Rows from block 8 of a small masked image model, named by matrix and row number. Rows with one number belong to one neuron. Each number is 128 + 32 x the weight over its row's rms, rounded and kept within 0 to 255. All counts start at 0. After the name is the row's rms in percent of the matrix's.
After each neuron's rows are labels from the 100 images, of 14976, where the neuron reaches its highest value: "responds to" is what is common among them. Only what is clearly more common there than usual is listed. The data: histories of elementary cellular automata, time running down.
# fc1: MLP up (model.blocks.8.mlp.fc1.weight, 384x96), inputs 0-47
# fc2: MLP down (model.blocks.8.mlp.fc2.weight, 96x384, transposed), outputs 0-47

fc1.26 120 [ 81 156 147 181  40 147 145  91 154 157 127 207 132 113 148 151  52 155 129 112 145 156 142 122 118 190  95 165 156 148  93  58 103 135  94 147  92 178 106 162 159 149 176 151  76  90  90  92]
fc2.26 121 [117 175 139 132 124 150 139 186  61 111 102 118 174 116 109  76 152 156 137 174 134 121  78 114 128 141 194 127 111 123  99 174  50  80 123  81  87  82 184 162 135 111 122 137 156 111 137 158]
responds to: large cells

fc1.283 129 [ 84 134 182 179  60 157 157  83 131  58 125 159 167 148 107 154  99 125 100 130 121 156 134 104 140 100 134 162 187 146  84 125  89  78 152 174 111 201 132 150 174 135 154  70 150 131 136 100]
fc2.283 134 [156 143 178 153 132 135 152 104 121 145 160 143 105 122   6 103 108 109 180 130  76  94 134 158 100 162 103 174 139 138 101  93 141 180 152  97 157  91 123 101 129 138  64 152 152 105 144 102]
responds to: 001 turns on; large cells

fc1.301 192 [195 115 162 140 102 136 144 186 179 138 130 108  94 152 116 152 145 188 112 140 145 161 126 138  69  70 131 136 144 181  77  86  66 129  76 104 147 107 153 117 151 163 134 101 127 104 115 192]
fc2.301 192 [108 160  75 165 110 128 128 117 149 155 156 151 179 160 163 167  90 148 140 108 132 125 144  91 176 165 107  93  70 120 102 112 177 146 116 127 139 194  73 188 112 104  74 134 111 153 164 116]
responds to: 001 turns on

fc1.285 175 [150 126  96 143  64 124 197 175 140 125 127 157 128 111 116 160 168 135 135 129 130 144 147 104  88 147  72 115 148 126 136 122 122 159 222 198 136  98 132 108 104 122 118 185 106  84  92 124]
fc2.285 181 [215  67  95 135 169 185 173  70 104 168 133 146  96 166 120 132 126 120  85  91 153 118 151 109 118 111  87 120  69 135 147 129 121 129  97  92 147 105 171  97 151  75 130 142 173 121 199 123]
responds to: large cells; 000 turns on; 100 turns on

fc1.41 012 [130 126 130 172 100 152 164  89 107 133  83 117 121 128 125  84 178 119  74  93 163 121 127  75 142 111 125  99 107 140  73 159 143 119 118 125 129 117 166 167 108 114 242 151  88 135  99 133]
fc2.41 013 [100 182 111 127 179 143 126 175 126  86 143 146 153 135  42 100 124  39 146 192 106 150 109  95 135 135 123 139 173 143 129 192 185 107  87 111  80  83 133 115 212 117  83 118 103 147 114 109]
responds to: 011 turns on; large cells

fc1.188 176 [140 128 211 149 109 166 139 150 159 137 145 131 143 190  92 142 161 178 105 109 151 155 200 172 103 134 109 160 133 179 103 194  96  86  97  70 120 131 106 154 123 136 108 115 102 116  99  86]
fc2.188 166 [126 126 111 124 176 141  85 121 179  66  95 134 105 141 149 113 140 125 176 154 106 129 118 119  95 130  86 177  85  72 104 154 151  82  95 125 150 153  68 128 116 121 133 159 148 129 112 150]
responds to: 000 turns on

fc1.346 143 [137 136  85 179 122 137 138 158  75 124 159 104  70 117 145 126  96 124 119 120 135 144  96  97 137 141  52  93  69 115 104 186 137 178 142  86 129 133 182 127 170 150 178 107 142  76  95 126]
fc2.346 123 [ 87 135 122 158 100 125 107 204 124 122  97 169 147  97 103 159 137 182 107  77 180 144 196 144 101  92 114 181 137 112 120 100  89  90 118 188  93 138  84 136 120 113 169 138 163 154 116 106]
responds to: 110 turns on; large cells; 100 turns on

fc1.4 021 [139 141 186  92  96  95 123  64 126 145 119 179 170 179  87 126 142 149 147 124 114 134 106 169  58 130 132 175 136 168 117 157 138 168 128 123  99 106 136 103 189 133 150 158 147 181  99  69]
fc2.4 024 [ 94 105 145 188 146 171 110 150 107 137  86 116 165 158 131  77 158  62  83 118 117  60 106 104 109 169 117 107 200 151 135 155 159 164  98  90 109  87  88 152 128 147 160 160 107 141 163  80]
responds to: 000 turns on

fc1.229 010 [112 121 176 139  94 124 110  89 146 105 118 132 134 158 118 109  85 124 134 126 111 142 160 142 101 160 146 147 154 187 168 142 123 152 186 114 132 145 151  68 104 154 114 190  96 134 100 154]
fc2.229 011 [121 105 132 185 146 136 156 151 142 154 152 100 138  90 154 169 169 137 130 184 102  95  92 116 123 174  99 135 126  68 117 115 114 102  54 124 176 170 121 133 129 170 119 142 129 180  95 122]
responds to: 001 turns on

fc1.123 123 [149  93 117 193 107 142 164  99 124 196 153  96 145 133 133 140 171 158 119  93 196 134 132 137 100 116  66 124  93  96 146 145 152 169 136 119  78 121 128 169 135  81  96 128  81 130  93 157]
fc2.123 112 [ 97 107 144 122 122 134 111 111 131 125 142  64  52 128 154 118 146 104 114 116 101 186 226  65 103  96 113 151 114 163 137 140 192 168 149 144 218 164 104  90 143 147 167 106  98 125 108 134]
responds to: 111 turns on; 011 turns on; large cells; 001 turns on

fc1.237 107 [147 114 164 126  86 126 171 156 143 115 157 116  61 146 100 203 205 130 152 156 137  72 137 151 122 112 184 125 139  99 119 109 112  83  69 101  88 145 116 113 148 165 125 144  76  78 128 119]
fc2.237 112 [161  51 115 140 119 107 186 148 102 117 154 120 135 116 166 100 157  68 114 140 139 151 114 152 128 119 139 146 156 118 150 140 119 123  81 140  95 143 162 113 132  95 140  99 138 131 114 159]
responds to: 110 turns on; 100 turns on

fc1.33 117 [ 97 148 172 142  94 145 204 111 167  83 133 121 163 140 135 102 148 180  85 101 164 144 118  61 151 118 117 200 119 132  94 110 102  70 120 134 125 148 155  55 103  91 231 106 126 113 103 106]
fc2.33 144 [179  84 135 131 113 146  69  96 102 157 154  82 120  41 123 115  90  98 175 106  94 103 123 134 109  50 100 178 178 172 118 113 194 161  60 107 144 152  83 112  99 113 159 160 154 128 107 191]
responds to: 001 turns on; large cells; 011 turns on

fc1.243 161 [122 101  87 149  70 109 139 105 164 131 149 141 123 169 112 106 112 157  88 109 144  93 134 126 118 116  39 146 135 153 135 125 107  77 115 164 131 145  51 140 133 106 149 101 115  66 155 197]
fc2.243 158 [109 117  66 167  85 124  92 104 115 104 135 141 108 162  91 135 154  94 178 112 114 153 107 130  86 113 191 119 155 155 126 124 139 178 189 139 137  88 171 104  98 113 208 126 156  97 104 108]
responds to: 000 turns on; large cells

fc1.323 116 [121 141 171 119 124 139 144 172  75 159 206 109 151 147 106 137  75 117 126  86 160 102 144 168  99 157 122 110 133 183  91 117 179 115 111 109 105 188  95  85 131 120 125 107  97  91  96 118]
fc2.323 122 [108  74 100 136 119 127 118 112 143 160 138 106 163 168 140 109 149 164  64 156 141 149 176 107  99 188 136 132  26 118 175 131 157 170 137  67 139 156 167  86  98 143 141 162 106 157 180 125]
responds to: 001 turns on

fc1.374 152 [108 101 172 121 142 180 110 117 145 180 124  89 173 137  54 105 123 135 111 144 171 153  99  71 135 169 100 123 152 127  83 115 143 117 132 129  93 180 145 100 165 143 159 126 190  62 153 185]
fc2.374 146 [ 77 154  86 107 130 120 153 120 140  69 131 154 156 130 219 107  77 133 110 100  83 139 202  85 137 115  80 168  87 139 146 124 135 140 179 152 120 123 102 128 138 147 137 121  93 108  76 131]
responds to: 001 turns on; 011 turns on; large cells

fc1.125 133 [155 120 103 134 117 158 177 116 152 141 111 121  87 127 143 154  92 155 147 117 172 158 118 150 160 172  78 122 113 163 131 177  76  96 146  96 146 157 102 189  91 177 162  83 165  67  78 107]
fc2.125 144 [138 108 122 115 158 167  82 155 153 155 176 199  96 116 104  92 136 100 120 103 119 153 137 167 136  84 192 118  47 132 117 144 123 154 127 115 171 127 101 119 147 136  84 119 131 107  69 123]
responds to: 000 turns on; large cells

fc1.90 138 [148  75  84 125 150 148 189  82 191 168 160 140 167 147 151 128  88 201 132 104 164 116 105 134  86  80 165 120 113  97 128 146 123 165  96 172 126 102 139 139 125 118 165 164  95 109 133 106]
fc2.90 146 [ 50 140 103 173 135 142 112 147 208 175  84 145 134 175 118 118 127 144 138 134 130 173 139  98 167 140 181 174 124 128 105 126 169 157  87 134 128 119  85  93 124 111  87 111  92 128 127 160]
responds to: 111 turns on; 101 turns on

fc1.67 068 [115 127  88 161 145 178 171  98 136  81  98 180 154 115 181 210 152 163 181 151  98 139 113 125  59 108 111 106 138 129 110 115 179  47  74  66 117  97 154 124 120 134 107 150 139 117 156 121]
fc2.67 067 [137 117 126  72 192 115 181  87  82 158  59 171 127 127 177 176 138 113 133 158 151 128 103 169  90 125 123 125 102  50 162 124 100 104 113 154 111  94 150 166 112 130 191 169 204 148  97 117]
responds to: large cells

fc1.249 142 [184  60 129 117 122 141 106 140  73 155  73 111  91 106 105 123 139 138 110 130 116  49  88  96 101 146 110 164 196 109  85 156 153 180 150 121 162 137 123 151  86 148 139  61 126 133 165 133]
fc2.249 143 [128 139 157 135 175 130 115 196 169  97 157 116 142 137 172 130 166 146 126  63 111 127 152  77  93  96  98 123 134 126 133 172 149 139  63  74 191 129 150 125 120 108 146 136 180 114 144 124]
responds to: 110 turns on; large cells; 001 turns on

fc1.265 181 [155 150 105 168 136 196 142 143  91 121 138 179 182 152 124  95 122 165 144 136 107 111 118 126 125 169 108  63 116 107 160  84 159  93 143 171 113 186  99 136 114 131 103 178 119  97  85 127]
fc2.265 166 [ 88 150 138 125  88 135 152 175 147 158 130 109 140  97 160 151 146 173 177 110 158 126 156  90  97  91 141 145  92 105 122 132 123  98 106 105 122 125 141 109 137 100 114  83 138 147 201 103]
responds to: large cells

fc1.343 192 [168 146 146 155 124 167 125 138  71 162  98  87 146 168 182 167 168 136 195 133 153 124 131 108 175  86 182 117 121  56  56 152 145 104 143 129 146 112  99 125 100 117 129 137 121  74 123 139]
fc2.343 173 [103 146 141 134 131 167 107 152 179 127 101 130 192 155 186 119 119  93  89 140 103 131 138  52 118 127 127 164 112 129 126  57 103 151 103 113 177 144 120 131 118 111 143 184 172  84 130 140]
responds to: large cells; 001 turns on

fc1.1 017 [132 129 147 131 176 128 108 135 138 120 112 137 155 199 144 170 169 112  85 118 132 149  80 243 122  84 146 139 108 111  80  88  74 159 119 126 153 119 192  84 108 159 160 113  95 125 137 157]
fc2.1 022 [ 92 133 145 133 113 215 103 170 117 153 140 127 197  81  98 148  96  83  90 124 123 133 138 146 162 154 131 161 121  96 160 132 163 124  92  60  70 123 117 134 136 118 127 151 161  63 133 112]
responds to: 011 turns on; 001 turns on

fc1.353 162 [143 115 147  84 133 150 170 153 190 151 142  99 131 139  71 107 155 128 133 139 176 135 135 160  85  91 100 123 120 148 100 120 125 131 166  85  89 163 155 107 143 135  82 170 146 127  81  94]
fc2.353 149 [142 131 145 160 107 127 144 148 135 153  97 116 128  88 112 165 123 107 167 116 130 183 187 150 137 165 149 145  87  83 123  97 185 112 103 161 152  96 106 136 108 121 170 167 117 185 117 112]
responds to: 001 turns on

fc1.273 158 [186  88 125 157 143 140 194 165 107 165 133  76  85  94  95 111  43 148 181 134 133 134 136 139 127 116 125 127 126 121 132 150 114 103 115  61 121  86 132 169 147 148 102 115 114  94 169 124]
fc2.273 126 [111 108  97  77 110 126 106 151 106 115 138 102 136  88 151 107 135 165 124 130  38 106 123 130  67 141 157 139  70 155  89 165 124  97 128 133 108 107 136 143 149 138 218 103 168 138 120 156]
responds to: 110 turns on; 100 turns on; 101 turns on

fc1.42 031 [146 104 155 160  98 149 125  68 183 101  98 152 113 126 105 161 179 138 135 144 180 121 127  90 110 115 118 154 108 150 145  97 158  70 127 115 128 119 120 206  94  96 160 153 177 115  82 137]
fc2.42 036 [107 128 127 110 178 179  98  95 149 110  99 115 167 138 125 170 127 169 141 157 114 177 119 128 160  57  91  83 146 113  73 143 100 101 123  83 152 144 150 117 132  89 143  96 110  85 145 159]
responds to: 111 turns on; 000 turns on

fc1.236 176 [109  85 186 134 109  70 168 114 115 126  98 103 136 136 101 149  85 123 103  87 153 139 178  96 150  95 137 101 117 168 144 145 158  41 134  76 105 173 123 123 173 108 198 115 120  85  89  61]
fc2.236 158 [ 75  78 156 132 149 102  70 150 183  93 155 103 108 154 108 107 117 126 115 157  85 136 163 147 164 120 118 154 110 118 150 120 136 168 126 194 135 142 116  67  75 110 141  76 148 141 154 101]
responds to: 110 turns on; large cells; 101 turns on

fc1.351 154 [170 129 187 119  91 118 146 125 116  85 132 181 166 106 132 142 138 112 141 137 195 106 129 120 125  62  99  85 113 123  91 117 148 181 100 143 166 157 131  96 135 160 153  95  96  74 106  80]
fc2.351 153 [124 132  62  98 199 111 117  97 121 112 177 120 137 145 174 164 116 164  51 147 124 156 113 136 143 161 152 106 155 154 138 146 140 119 168 121 141  64 136 115  76 139 109 131 136 146  91 155]
responds to: 111 turns on; 100 turns on

fc1.93 173 [148 145 178 125 102 114 163 118 146 131 125 115  89 164 132 162 120 132 158 144 166 153 136  64  65 154 111 138  85 172 106  91 143 122 105 147 116 159 120 163 132 139 149 167 117  72  82 140]
fc2.93 149 [162 122 192 128  96 117 135 114 153  72 121 135 204 111 126 130 160 123 141 153 135 120 115  95 136  78 117 129 101 146 149 118  76 106 103 124 100 139 156 104 108 142 207 165  98 125 120 112]
responds to: 000 turns on; large cells